python train.py --dataset="numbers of one to four digits printed on busy colour backdrops" --image_size=48 --crop_scale_min=0.8 --rotation_deg=5 --color_jitter=0.2 --norm_position="res_post" --activation="quick_gelu" --mlp_ratio=3 --layers=14 --latents=32 --label_smoothing=0.2 --epochs=15.3 --weight_decay=0.03
Rows from block 4 of a small image classifier, named by matrix and row number. Rows with one number belong to one neuron. Each number is 128 + 24 x the weight over its row's rms, rounded and kept within 0 to 255. All counts start at 0. Numbers have three digits each.
After each neuron's rows are labels from the 100 images, of 14848, where the neuron reaches its highest value: "top examples" is what is common among them. Only what is clearly more common there than usual is listed. The data: numbers of one to four digits printed on busy colour backdrops. In brackets: how many of the 100.
# fc1: MLP up (model.blocks.4.mlp.fc1.weight, 576x192), inputs 0-191
# fc2: MLP down (model.blocks.4.mlp.fc2.weight, 192x576, transposed), outputs 0-191

fc1.573:113121126100126137114142170123139124095110127076090158149127121146135136167164137157111143117123140156125106158130119144161130131135143111133161131105111119150158132124154119114146083154147108117120119118099144052134119132124132145149128150111122066130101117084141111088111099144103106129112157101143126144105145157156098120153132153126103142108104154186108132144134116112120109138123141110096161133162148088158149164168090105127083144165157188112103123092116122117116076185147107133132099154103110111115197114109146122128104121145138132148130079112059122112115141122126115108
fc2.573:130100095107089105137148111143133149149112160156154090110088121077147114114099100128134147112129121132108099111133119081195121136163122133076120146107124119116143114118110150164110146098124107139132149155130105153121101119150099163126143086109110184108112103123090149159122081127164169138150105148148093118120153127118076129105138142109104122121106092134120077128132123109165142129072181137084137140157112162130123135098149161145137136076134099117110132160140115121156116145150147153108149151122154161176110095139155145099132154144118111105106174137116125127133162117120099159
top examples: length: one (99); last digit: 1 (40); first digit: 1 (39); yellow ink (33)

fc1.287:136114142109118139098113110112067111146158123139126132111095095131107088141087117162138092125101153082106118133125084124136128155117100142112176120103115129153157108164111104089134158129109154091089139080157107143149144125159133117089115105105147110150142108116168164124067136141138127128104140163157095153117102111136121096123095138126088158169122120147133074158162136082138159129153117148139139123107120108136096159099143100165174109120098135101153139131142125095123178108109110142108128108145138138102161089088096116156082115117135136124130116155122106148153106163093136121
fc2.287:158145142149136116123096115113098142141084167148133097100104108125114128117169148110129112172144091091133133150145121136118103106106122077140160126142111143108131159095131117158138097114141132119117135105139108119124168129112123159139127165105125093095083140096115117145109159105153152097102145093158129111076150147102148132093172143124122169154149180118127120122105108154104101061139109123156132075124135139127124153082122152083161106177128125116158091142154137140131113108120095105137142158150150181167150148166141101103123120122155097130131113082138154091104098113138124146
top examples: orange ink (30); pink ink (25)

fc1.525:132142103169112155158126143100150111118096154145109101090066120125111106092164139149152138170111097162135103131114110150140118121138122102105103099134117152092167108136114129157166139154153143104105112107166138114117130120108154096134126101119100120119136151142178106137111137104084134138103111146143127163113152159146121136162070134136083098139155140138118116102097129188143114122149137090127106113142133137152118150128075144166117205142131147121145120098132141060120147140125134138126134093118113118120124103119163137147164111086147180110123118135186149138144160145158105128
fc2.525:119121180090143149120127124147115119130134127125165134153162105126153132124102103093109161076151149100088132142108134106152128101122159146155147136126167129141108136120166147110104125097099116128146142089116130115178110110118103139145154141135160120144120128137076126135158123119176143110141131094145128118149100080091124108113184124139130160135131140100142144155177126079113126146097147147101135119123167138109139125131190145080127052149128126131096124164130095166149123142119114107115144141152151146157140157146062145089131135151118109126171135109071105114109106119115157156
top examples: orange ink (25)

fc1.455:127203089130155155146094123160104148109117125148136126125133134133131141106084127123165105150108151151105115104178172140121093111157140168111147151097160138150127156119126099112078115132111106142070137149130157088120118133169152142153153162088159155111177143101149126113073140106111162165146133164133145121088141154117133143110121141117134141159124149125106107156132084159124096142123109132149141178130137083106130109111209131147115111136125131127124144116129127161129123134124107126119098130095143117166113096124150097134146118146152161096155114144147102148116131082106155098
fc2.455:152079138134136156110156171097114122163132140108139108172176141110081120179146117159122128115122133150145129121102099119159139164146113091167126098129129113128139160142113143127121113158145155113173140097132130168103146115127099108092067116145146086151106131146090118175218155165112132086093132115112112117159141122127133117115141106139159150084135152133172110105128150095156151155107131179114162111135132175130150168153083144108125127114113124159130120148138129119154137101129104152138128112159080128106126161140116154118137150126113120156134139117141120093113133147148136154
top examples: orange ink (32); yellow ink (27)

fc1.304:125121168073104117084154148131104105126103109137095144130078128060141182147138124138116120141139166150123148166120144150135121102141181122145147150116158130116080141099140138125170153132116173152098116105179144118082114112127134133116156138112140132138114083132138130113101133115125133099163134182108120132155157139097085137099149118142149154090144126142170130110119117136082138118128141142105122104116143078173139101128174128156086107113161096146136185118107142131136148076098139150126160122150107152137127122120147116137114147107149129106146147127132110177139188121135132115
fc2.304:147130176129147100114098097115142110134140183086112140115137148092129092102133111156143085195151108100131142098120157113127121122128117124093102098130136129118101105119139134163132173132152152126167104138199114148129086143135114142132096163135166115104133096134149092130160108103126136135108168117132147106114138116138107144140191127125139167074115184119139147087109113109106122125147118170144127147135090127128105103111124138091109131141140091078107095131133161123150096079113120131145144133181095135134116126162115133147119101137132114152142130160118147072132167148129145104
top examples: purple ink (72); length: one (62)

fc1.486:143161093104125097176133107186157132137152166156139117148088164134134140171114159138133149121135129135117122127102173101149105121137123097140150171149178124094111153103139155166120128139113153155086116149170152137101142122125145169115143151069124094114138126126163133108164110126128172123097101129158149102101135121112168167103117118124114161118098167143151158138169123147176107115117135094156107113160109128152101131118135150140119131151102083142122169104085131106114179101106133110112148097141156087084134092117125130142135120136134133099158129129103160143146145155101147140
fc2.486:161135113146124130103162090107114143130105141115093092121100136126146139126129159114163127166165109151138130146119138121141086131088145124151084121130091133151114136168100118100126126145090143076134107130114155134146128088147107132135105104125124146121078113155134133145115179170129121080159126122112142180118149118176083140104152148108090135132132096135150116149172166154097145087133140101105113115105111144132128110117089065130118122134117102109188110155124144147121126095106113137134145140181101115135167118091152091118136120129128129175159087116096127122140125139176071129
top examples: black ink (65)

fc1.454:130128106145148163159144097134125112151149148131122162082180095112164111143151116075100148157117125113129125107102141108113153149102092121114104158115118139130136140111179145138110099141149108124085121117129134121141124126092147100114126131115163106146107115137167139147152082074163121147122146147145144128140117146146131133077067140120139151157170082128124102165126158091134153143120129114091103122122176127138126167090138099076098111146140146103124089144124146131101115126111134105143102157159140143141154155107150147168103113124112106159136139150102221125157133120122103149
fc2.454:056171129126137132080129150126162145109116113139101160112086147176123100114138113158113128124114106169110119122158120152155118132130164092153097136141174122096182114156135117089143099136132161132156116133097144133125138106118093112135127173111145163125148147148087104132135153157119135122157097111114140107134124139115128136164159169146115094159101167129095101089138151105120079113129090134118079172119148141131103146171136161133139151137095124117136156161140126125123145123144156129137130100117166108170132090080108119086106157138119083126134110123182128132123094144155098130
top examples: the digit 7 (71); first digit: 7 (67); length: one (49); last digit: 7 (36)

fc1.190:095118127109104158112153135078116166112128123123131137136112116124114115124151094098083099101115087118101085118144127120141120130111144167147150151114147125181116155116108183160111135150095155116109137103090173168105152134133100161127098151153115163117084118125143111099098110132057092112112126097103137149108122121133126117129112168127120104126117138116127145129120158144156133109146110135140103127155127090162163147127111069145114145075078092100112075098148115119138116123087157119119101112104165102129121132102129133094162131115179153160170149155129136138122146132126131085
fc2.190:135149147122121110092105133129100103103140146108129111114124142135144105175173138102126121131119123105207143161086136106110123107110127091128118144126119124118140108154145123177168098115111148171142113149148136115153199127066119138117151121153081115167125127107097113143132111121180098163121131099138143143157129126151130132167098161145134112116138114138111113151146126165159083097119149104108126096135125138057150135155096131133112106127092142091175142132145122099126115146108110140123133142177111086137159147131104095162165130147134126140140131089173182123135118160115116130
top examples: length: three (55); last digit: 3 (31); black ink (25)

fc1.400:133139105096137101115135129150165151129135108171112114152144150155114106144132157137155117126098121117127164155140141135154089118169075163137151098148164131153124138139137087123148072149088099137142133126199155125082137167152132126115108134137158082147118166108138131170136117177135121123155179103117117161128131120162104112117097092166115099178118095125124126125130115112145157116137141169150130150134104141122143133113148107076168141181167121076137114111127110123125125132141145105125152118143114114102132154160156121110092084128087069117136127122159139129151114114162125121
fc2.400:128111137130114120091097130131134101101131166169138126126140127171160159159143136158129114140120137152099122119118108165142135108120129124105125148180116151135127194142156140138064124172122149134105153137085096145136059111143182109138112108127102134103135122153128097127161130150116089141124107182127157092119107157082088153125134164132132082127145129157135201153118160138108143123120117105131112118141136136177131124133142124132109134096131139142082130083142129123150112138160092141117107157135131066124125125176118135121122184138124124136118184116139140106113157103110135099
top examples: length: three (62); blue ink (54); teal ink (36)

fc1.149:131106184141129168131125129130100114132102159128134141107196153142152128118127125155132102098162092121124166134140134127109132105151156094197124117123134126120172130114128132123124110129127133129144108141095098107129170119102125152115086107125115127160117114153117159113162125124097115149118113144130072084177145135122129131118128138125144115141067175099144113132140143116146097129151146104151142101091095173132113159157128107107135166129123171132163081148125149138107160126103114127121133132148119189097089097140134118105121150138151106108090124182104128100158128063136172093
fc2.149:134114126156126119132123130174168143127119130110092102113084085122128139119135129141116150136140147135137125127122138080167148142087143123093124161131128149160131174166094100172132145142136123109113175107127113123174070126157117097185139134122139138116137130098143129142100141132124122122112120145136143168065165088122126138147139134131146144120151098167116111126131136114146157132093120192112084149137096094107147094124106137174149151125111071131135167151146080144123118112157129127126098106120104090140148184110080155158116128154139113124146152122159113093127138177108086135
top examples: length: one (70); orange ink (59)

fc1.246:123133097137100136121153147117136116158127151106150066094139140110124109104093112138141146091129083131150135133133190144159154159110138115111120118147134130136157118128108131130117114146127144129105054077171083103095124148090168140121118100109122146134143123165101113125159161136064161128130146136102109118114099160188137126165060114166120114159109141089169094150122129127155144124138140125157137140121099133126111178185125124137135136094112136146146122116125150117145111153129124112164148111115139179103085125129168114100139115115106152146104130142167148112099124157137122149
fc2.246:128141201110153130148122132150148109117099111124118162144084118113155151166139161113133109151166177102089098140120078109146141106137141134142120127113129119115109145160144116166135136112143114083163160156129149134147126121117096140129150131175130108113145182094140139122107131095176103098098095119176136106123146082075116141109194155094138145116134136151106147117161146134115135138109146103112099083152156108100149120063108131139106136137117103122131120139142083164128161152143126137112105156128129098155155103138083120150128136140151129132195121139137121125164106116128108143
top examples: bold (85); red ink (59); length: two (59); brown ink (25)

fc1.232:128146170099132140100134127121060122141120158140135133143134153084109138094152122149089082155135136106108104130117149102176089117136140159102094155159116122118103134151129126109137157137132146104138087136173133099156135147154141162127143114120155146108076132125169137162163092177142131128132192182134098120132162115159088127086160114121143196112150120120122124077123154125115096156146140133161149137150142140121142098120117155160086101138135138160107142156128151123146155142119115103140161124133085145146114140122100144127169122139114116120143146121105099097182139117122117093
fc2.232:118153138135107147154113093147167107162139118135079125108106139131126133132189130153131109119158145104155143123134136096173090133119126111106134137154114131145111120111158098121093112148108150160135119108143117150098103162123105120086099126157159123111140139122171100147077153072094075141103140146124151132163105115155144159159131099169148142129121147140145104090141112121124157135148116114116102148102118119122098178100136137108140150123107165136134118078154178126141135143134110108094123144153136091110120113171115157075116149180137113150140092111127175135134127196105154094
top examples: purple ink (76)

fc1.109:150113078132117114125136126193150127106133133119120150137097163089145105059144151117141083130128120120127113152115127108135165151170196124130139146134161138092101133092117117143124124092160181129111129096170087124132146131117111138105145142122139134135134153152102119139135114098153129130126134125159147128160114130144113124079143122144074129127166149132136122125121141149104112133162131092106155148170112118139102097118083100107060108117129099061148120124107151140167123170103080106103133115106119151133072120100140136173127107142154121123103117124102116151157105134113151157
fc2.109:111157143124157122078117112129165102126163138114103095115116132164136131124173115116161147183122118110144117122108085131125168108091154103103130203146135135144104106137111112104101123122128137087183125157133151099118122120129091112115134140183103137134111110136122078116133095123161122114073104091118163139077134131115133139155137138108128162134159148125121107149157148091139114141123145120093124137101098131160144157124123145072133124161091141153131082152167142109127148139146126129142115097150102143161136153121114149104042138112126171124150136146144111132104164157122122103
top examples: black ink (67)

fc1.297:122108114134133174125188137111125140097150106119103131138143157177146134170163139133110162097127096110089063165126124126143166125130123151142134166136154124144148123120138105124167101130128097148097114104139140159149132102084189152135118094148139111099110113082144105112122078131160104119125108086114125116166123107167129131128164111139118131117122139139082159124137122146152130083162147148126149134092099156152187141160131140130115125142164117148101128088112104132205149098135110122173104118111133112125136168138144116131125133112098140153148106129159110106142126072124123105
fc2.297:126097101119150127128073132158127142155176140129128183111135094104135146085133117134127103107137157152165120154131160148133127139135103100108061135112129145152138123127125135157077096095129109130122104133138194131105129124125148137146140172140103171160150109134142112085126150099105110156117132123140160151100134109127139139155102137156152096125118156136129110172127125149126179186091118145139120119119145116104133139165100075099154104124082151149129108145146132172114151183095130116089121131123151122092114127125122148082149134075105122083098098129104116152120106136108104146
top examples: bold (77); teal ink (64); length: two (56); green ink (30)

fc1.274:136130127141120076067114093127074147163116120102177163144118108118118154129135114149098134147120115137143134149119097096135137160132132108173129127116117132130102106094122112123110114120157132123155164158147117150157095147112118109140127163133089114130142123138097080112206134143074155108116150121128146141148129133157148090128170118126152192107155142102132122122147125088149148110105149149118121150099113139109105093107109086112122149097108157131144113101158088171156141144138127142124088109165141111152113139119129140150078155132131119162146149159155141095166125107144143195
fc2.274:097134127107129153169142145136166137124131142158130111113122146131131132117141181098179140116171162115136100098131131129135111101116121160110114136143152116145157148140119147135138154132101096118072066088115143105126115139123149117134163076154105152130111138135163151141108111133175098120132157096138141099067125097089116170134078150075141082125123124129103117109118157170152123155162109112149107123149151090105165137163130128142157117159126125143136149138119146085149160124120132123137166151126117146120138094157145117122161087109119146099080111105106126134118145158154119057
top examples: length: one (50); yellow ink (30); orange ink (29)

fc1.270:125093110151091141140092161127130225162136130129130124100139132148098135148139133161128141146156163164142158118117133087121121146140165143146167105161096103159126092126143163163087093121160111144145135120159145104066129078117135178137085083153123120125102082120163122102135135140123163130138134160105127141144151107129131147123128148116116137139093104096110136151145144134122095134114123128102112097129131117123111143107157137106094114167130157117167126162133132127129120119099164144167110119153139120166134104173149132116102153102184147100115157137160138149149141081125154158
fc2.270:098117135121110134120130157122140146108097129160112084130139132176137098125138098116067135139102112112171088137122138121165112128103147111162133132155141200145123111111126101149112119143070116138129144141096165133152151114130138115084152168138117167139126152112166123134107136146089146136131164154150174116129139116158199133119108149163198144115110160143138147160111140139097133110142107101098131141097138115121111151128158128120141153122103151123135103154128150108106206132139134104131106157125126148132145149089157179124164158136148141117161131170131110127117105124149076122
top examples: the digit 7 (68); last digit: 7 (58); orange ink (52); ink: yellow (27)

fc1.223:163154115142102128152141137145133126069143072135125130124151123069151144146093143165127106137109116109111132143161102107125159151141136141129148103167156157136156114134160110118149138134116111112117087143130142141163145125111144108113125114080129121105133115088137143111151105128127145156147132116149137156106132132084080163120128110155134122132154157154133119154139075117089122122121118119105128114095183093137048166140158090145170148124138109043114121100131156141176122122103143123146114162129139121126140124133122135127112131170134141157148084162133100155166159149086158113
fc2.223:115067134148133110057137114115111150158116155110151158112138127139130130143153105112171140119126129147121108141120121156136112139191130089156118163105082080117118153155118121143124120187190114165167158097117140147099132144146129105171151128178147125150143131154129101096097125135160101103120077111104130117148140167141152100147110139138141105125127143089126117097124135115147125121161111168154140148159106136133162120110119142119138089129138146139145131163156140101159124129154138145124103076141077137143162130145183136126164111076129120131112155087131118086153119106129111127
top examples: length: one (65); red ink (55); first digit: 7 (25)

fc1.182:121117085076096153118136075118096117087102094123141120138172154163117156181101125152119135153114111144119135104104112104136131168130121135115151131107176097090111120164127108146135105148151106115166146151110133145115105206147113104137118112136127096139096150125111110123163149146155098152160095127104130189120139107131151119140129166118101109128087172130153139111143157106133112111107111125140111130150124148121146172145115152121112137146159160111167124104161153150145132141081110132106111132118148133142147088138156096104090142149139151136107181145122095180136126095129179123
fc2.182:142159084133098151123117130131101139129115147133178124142136139110135155149079166122137138148148167122125163136108151097184113111118129123100069164135140133139139131148128161110097120097138101100141139134132133151148153100149134088099140121098118122088159067155105160163088159106100152136107134131130159102135103138160117111120121100128183140146178102129135147148112108155127152169121138112104145133114123132145083138086141151136166119131158077138101120179128138127173183174144142097136137144110153142109142104180145137141129146125132103091144091150156139147137098130120150098
top examples: length: three (77); teal ink (34)

fc1.8:135100082120151116139135092162172128107139088192119138101106144149121128166115129157094140121138135137128117141141140147160132153144147119125121148147137099101126122142149119145103100139130131105172159153150132108102101142157129110156120115148164119116114141141111166121098172114103044081126108122122126098100101123127088119125149114124102091080063101092108123111148148095171154150174139110178118132101129127129099155131141126097128128145108165093152133124119168142119133086097078086133139121085153107122142140126117161118147136105120111132108161132108151134110072148114126108
fc2.8:154126135152058146135113079148098096075161093138110113077142087129121170153089136114128160146134119133105114115088118127141116114111141115082141131088148131103114139139159127150148096126151131120164123107139119172137124115091074136111093097106133104108109154144151128149132134169112183117152120122089112107101127132169153121131192108138142090130177150123161120129143167159149132133121154123097128120129140109116085107125117184144123096131148141094130150142140121105153133143106111099153153133114127128110130103160128121097105157127201114123121134076118147107140137127156126133
top examples: length: three (56); brown ink (26); first digit: 0 (26)

fc1.3:139162131108153105092158147091128170125116176146112110123114133122119134115122154096095117120150117120150130102163109141169168112117130149127107149124142125144115121184163086129154122138101154112104127097123137111166177139217125112157117158129083119130100120138088169097148098091152103140143120173131107104119166120144144182154178127164150157125140124123124134119130113142130133176130122092133146138109126103170107118110118129133092128177101100105134127116152125129096137146161153115162108081158137069132106095141117163090135128128130134143100140126128122170107118130105126111
fc2.3:135073120134176169136107122134086086146115095150122121132108145127083123120143130124172143139145137156104130124114102176132048123142131097136110153108146083128121169103103136098131112125095065124095133193145123129097120155133140142142118106121160135135137082165150100129156172185155119088127070090140159120107134117098139122131081137116143120094133162144124112127123175088126133127140099125149086117126150127120161139124153121149113117110145135144128096126131140140150176137139121129119178117139130151135154132137141139161099159158099121103070132146125132124145135143124149115
top examples: the digit 7 (56); length: two (56); yellow ink (48); last digit: 7 (48)

fc1.72:111113131153152125115138137156151157090125082151157122126120140127133147162112088137141108111149099131167115137105135170156153129141132135119116130136106162127111117157130128100128125118122128089129115171151106168106123130064109185094077098082108135164127124138129075110143137128130110122158146170114129102170151135131070185158099095145136114137117136138140119117137116097119114135098149116119167160097118105167131112118136183142134140158116131142139121110144105133094144138094183111098142173108112139132109132082129137161147186144163147096120143168144107153098102096111127106
fc2.72:070106147125155145082140085122133131181137125147086117146092146160143121100098127144073117146090153154118134149086129118143118125090120156088109135154150147114187137122126094140119092125119123169109105133112173162074148092123157087124121149150140158160137134098115143094138061132141131163146076136098111142104145104123135137150155165147145119110118068145123099128119140134132078100094126097134148132112087115131123160118109088112109115140127143127122154146124144128125143138149132115130141090110132137113116124098127111109146129065140125094149093165139132165154114129140121141
top examples: the digit 7 (49); the digit 2 (46); yellow ink (42); first digit: 7 (35)

fc1.216:141139125145111105103121106118138121110133088132087157146163108067131109105132107098159070127127133122113151143134104123091174166135138136163104130112138134117152126136137178130130116136123105118153117095108104149137122102117169161124140101143081149117114152080158160137119138104102155112081105150150127177130129123097065120141135116120124162136138150132108133117100136146134137120131090116156106157122132133112140152087139159101131145119109120179140120177098194135119137104127126071144104113087094091109129135146117136108184153098134114124127142136144103111090138180175095120
fc2.216:134146131125126134124109142134125103143093143130097173074120127137151200117170137164074125128145105119147138124100137136175153161166123118082160119137115146107105149148109108121134093138100112110061119131147131132127126126149129117103173111162118138137141123139113098108109129134107146091165115097110189126121137118149127149093119124132160070116126106120177128157126140102086130134124139118121139121125156135123106102142153127128084089152130116116154150110156133150136152087115094151154124131107149150137113166083147065159085104156110140163174139152121167132160105092116136137
top examples: purple ink (91); length: one (50)

fc1.62:093116099151132108178138083154113117110142163153116128140132098154116156124117109094102128162127118084178159156103135142143131165138094156168115146112140166149093069174122123097079135133153140086124160153124139147100140159127100150124104125096155127134093126116117119143107115116115095096148122104120111144115154125116117179091139159132118123130148141111125134113145074145130145124130146169158116150151078152128144102129095116107153123158117118163116113148117103148141166130162167080101117111117177139131105161118155147123146126108123104178149128139150078124172142089133133155
fc2.62:156162105103112100117135062136168144125141120092094124106111089105101104132111127153125127139139117157092117113150129110092136086139173113128131124143172168116143167120153109106121101190107138143159114123135127097112139153143100139093083154156112116151130114139146147109137129111101084137135160135121128115160110147166108092101122146076128114107141157114141150129158140125137119141153126103132067132151120132119134120158089159086163160126126115090151115156111156121128119118110108121082111194099159160161146125116102133125134193113173111152117104121123158115144147110143158153
top examples: length: three (56); grey ink (46); white ink (30)

fc1.295:119139102152152104171112157124116167139153123151132088097116127143086101156102124154130135140121128141134136151162137131124142119122107178152141183096190151112124106129112137131162114088142138122134146156168150099154121120148152137105151144122077124134129151101104121115122105130121137164121117141158123143068120111126139157094165161154107112108126087116120130166103141109141104134089174126080134143101147121113146132126142126169138161167162159119112147103074145167122195107134180099148122141159122104145148114128101123110114136129092133154109122117147084155088106137121161170
fc2.295:149094153137153113138162135119100155112092123097123161177136093108142111170116119143160160135113111134109105093148109147115135124124084103094111100117138147094137140079088115134142133160144126166143154097076147078141165172152141104162165124142144140131106149162132162111132104136124188124176148149134195163156136123114142154098133091144105128150095165139159123140109128096147170180127107123157099099141157132131138143163119152110135121108132117120141123127133141139116119112142126106123134171096106161099143146123156135164134114117145121094136109128120149107161177157170126149
top examples: length: one (61); blue ink (30)

fc1.78:092130118099126149124143108121099140107056101091092086086114165135147127102158138133126128122136142115125152101136132125138099148100140121138107153157121097148129127138158159121090146170103133137143080162166182196114142094123140140122102107103142091098114149108117104143105137180143128137113122096117139138105138160157095141095154113133107131170127108119093123184163133141143126106092153123082122145108123113148138138175125167106148146138158121131107139107133116118133144115136119123147156131143121139142092169151136138085158161123144099115158155110158136158162131059111129093
fc2.78:154119136091138142137114158123153159133159126169117160125140085130144122124110173150115121128141120158151116115149095108166128112089124106130120150151171156111105159129116140111118131185089115122126122147136135107164155138148129139159106179152116161115192100108133110108123115073086073124098139127158095134088134137143165146148128090112128156118094145161158125144160117127091105110108141117106138151137146155092118135138127112085137138162130131120112134169138154114112142143107122149135108148124155090136136147145114143143140169111095113119125179219123124108140110159131088174
top examples: the digit 7 (48); the digit 2 (47); white ink (41); last digit: 2 (35)

fc1.509:140112142078075177151117108091084115136190118126132157087135112131148121153097131158140120127153121159158104120117096181122108137134117099179087142114186163100102103121116157140125138142107074154171160128102100159144085142102127147125148106115113093110119115156127113165134110111165147114129096182144103126127140116188101135146112106104106139110163130111162112139148155129095116135133163140132122111141117152151101124122111125133149093142152144135121119103104148108174149151117149123144107157153149103097138115165136101146138096155118101102153111155141106115148125146166146118
fc2.509:137110133121161122103127131140150106121097159137147176130140152160145132140123148114122153118144118127095132116152141090158124161134171151106126132129113176078145137143142105106163149176138134082107102114150102140136094159156126107142141110148133128159143154141111167135124153084138142155155151132112079130072103192130147137104113124134156119137135107189158118127105166108113126144126148139118128173154091107179111113107068162130109144127104097076155109140112130160121141126122149085145107181140127081133117124091121142123137138095123170149065134115120133140157132117124120146
top examples: length: three (52); black ink (41)

fc1.495:128098109088136128108173108150125133130096131120146112125154139103157139087124150166114146143119121141093137139152139148164101097149155116124114143125112169111125154134139138143168133105130166143135093121139158122148115118143130113125161129096160185129117130137127183117140116144106147120145119114146110120114145148158062127103135112129146147095160132126144146084140112132136102139128205151124155128108132094167172123119159135139106150135111113124202130116116124139120165182115122153159143128143086171112125176153149095181089138107128077131132129145128101117094162081176121137
fc2.495:131160136128118156141129134132123114136146181082142118165092135144125067151158113163147119154130140115086075109113126113098114112099136142107129147121134130122092122139096128110114161140137115129112114114185134150129119198121106105126128104167148135132109112076139098114117088136173123097162136132129114150123126143127138171128131180152135169099115122188146131124102149108087122123109107145133094102161113110129106151118125139105145134125096165136126128162120113105159137078144158103140138153147151101080109120149143184112139147166155096163089141085136115105125121173106152155
top examples: length: one (71); blue ink (50); teal ink (35)

fc1.165:133143131105136128146127163129098103121072143126105124106120119098115133139125152168106128105180112127105136103148118151129096102156109114113120078100072132094139119139123094082138120136149179086107110155117181121153156120138146119095128143124179181132121113165149091162106098115112120127130086191133107116129170149152154128159104119138161106115120157121138140135140164144142148112116151089127132106090141166112105133153091107094112118115123125157098114134176131090124101107102138134110070151128130160134132116123172155124114156134107170105122095131124129147176099148146136105
fc2.165:127112113151114130099136116156161180131150154137164135127098126137139125100128117089145126147128112113116091204100132079141116177119147112150167139126157138109142137112144133164134155135115086149131118105152079142126059139115121091139164107149091090129151142142093155124124155138145141125112183046108136140126094109105089117122145151138119162110160145125109113108104104094104102157134105130115111136138107077154141127127169173148121119134107120096170130127088131153124154138159114127148179123122144084115136136128081140118140127088148109116127154144132151147104132107120109128
top examples: orange ink (26)

fc1.361:132136116131115108121118125138123120117129127143113136099121110139072136157136124168139094069147113191114108122063122158074179118114135147129082130148100115092117128159139138161102172185132122090148110108097128154152155114163117134113124124114095141125143136141161143116111125125121110143140171138134104130089114130159120110137091108163135125153099126130122113145127128113102085118120122144115184129116129120146053125140165129134122111113177067131140126114155151164054119115147108116127128138160111116128156118169161099124069113114153145118134152121116121150129138102137114103
fc2.361:123097120157116181102157168115112111121116144112191119152150150150143132114079154104091122132129134108104161158107166111130127130120134118084136120142128129145151127092098122147163126131152086104099122144160097151092154156099127131179101109134105179117158148116111145115200146139113127072154125137134142126142168136128145098130151161126125114127116126127128128127131117145125144149124100100106115136088122110149142100123137142122155151105108144172173150133122150134160130078122144137157095116100146118153078116062167154116161124117131114161127115125109167108109097105127106188
top examples: length: one (74); yellow ink (42); orange ink (32)

fc1.362:127086067104130167108125129146114151133171140131085102147116122116122162158128156166139104119083165151135131174115147192115134133139140103142096144089143163141103121175158141156127138123148123113123123138128117128074171128142139158130129133126155183124133118133127124115117133152105127098155135133108114134195135138150129131155116098093138086128099114134144139131192140149124127146078173160113138143129134150118155130100137166143147090096129155143111140110096118135161141120087120135139146139136182134177140154150124142146109192106089153126108152153090133132105130131163143116
fc2.362:108134089128141152101086079132153128183139117110111099143131108151144134137171167105131135134136101170145095127107132126153122108096138072114129117126109090142169117127184114121086166110109141108148135156145165124100121126119125141124150114120129070115103134165145153102140115081120120124094144156184106143108141117127150129181168124115155112100097109103147127160118156116118124112160135083140142096133106129129080147133138134132066143093134128116148127142197157148146163167118170128107122137159134090124136144135132100136139121122135133174148099116106161118158099141109102123
top examples: bold (72); yellow ink (65); orange ink (32)

fc1.556:116144126099132121157133129127126137124141134086142160122112129153157182129149142101103138079129189129122115056149153101158129111090125104098096137138109111114118144108154091130135119085114141129149159073130121135133126145137181129146144154136169100150182122125133144152099161125152073103125116130118143121097138171082085137153185146142099111122133148141164133151168130149122120070092147135149113152104124110103136137144117149130094146166154145146140145095131114157161148127160094122156124135104092139125129117142135144114090102146116089186117171120130145104121113107138138125
fc2.556:104106097124135139135143170127135115106156126116067130124174113136129111119116135132181136174153127128131111106093096138117093117140130131130105123160118100130133098149172140133109123131138097135142163161152107167085139145090094100104161115124117124101120145122124110068167118113113144126137158125126121164113091089130126114095165106185144124130089159112112161162101146104129155114142117109156125147109141113137086113123127115082168142098122119127148137108094117132109080131111102127089150121151172123134150111131161148086170163142121148041123106156148143111122084122149135144
top examples: bold (73); red ink (66)

fc1.416:149093160136125088137087105169125113108112135132113142174107176121145117110154121132101138140110078160129142116145118146109142108174121126172160131152077105111131094120124089121093140125137146149105126134114145125183118127143159148133139157076178113126106146153137146131143089128153088145083112132144154151130117136074143152144125143160104143130149128146095148132146173154138144133117120141083150109157112182120111166132124130115165134095077160100131142120145121144130145129155086145137091140142158151108099116087155145120150141149122097139091118122127162123167124173121186125
fc2.416:069133168149145192140134156151121125146120114092146123083124152146144115142128103141150148153089097116120130131113127128152131124138153152087146110089150107160135174112104120105114155162170129147086131129118138139085098131109133148114125117131118068138163129113139095096146127115149157104115154133152131098149132115170155147138125106165119157126139138152137123140136121080117134110124140092145107094135105067113155085086157116134106133118138139186127067096168136092134133133137140092167165120143119126150175139091100167112149119128103118118150127137106164103149123122166152148
top examples: black ink (77); length: two (64); last digit: 1 (25)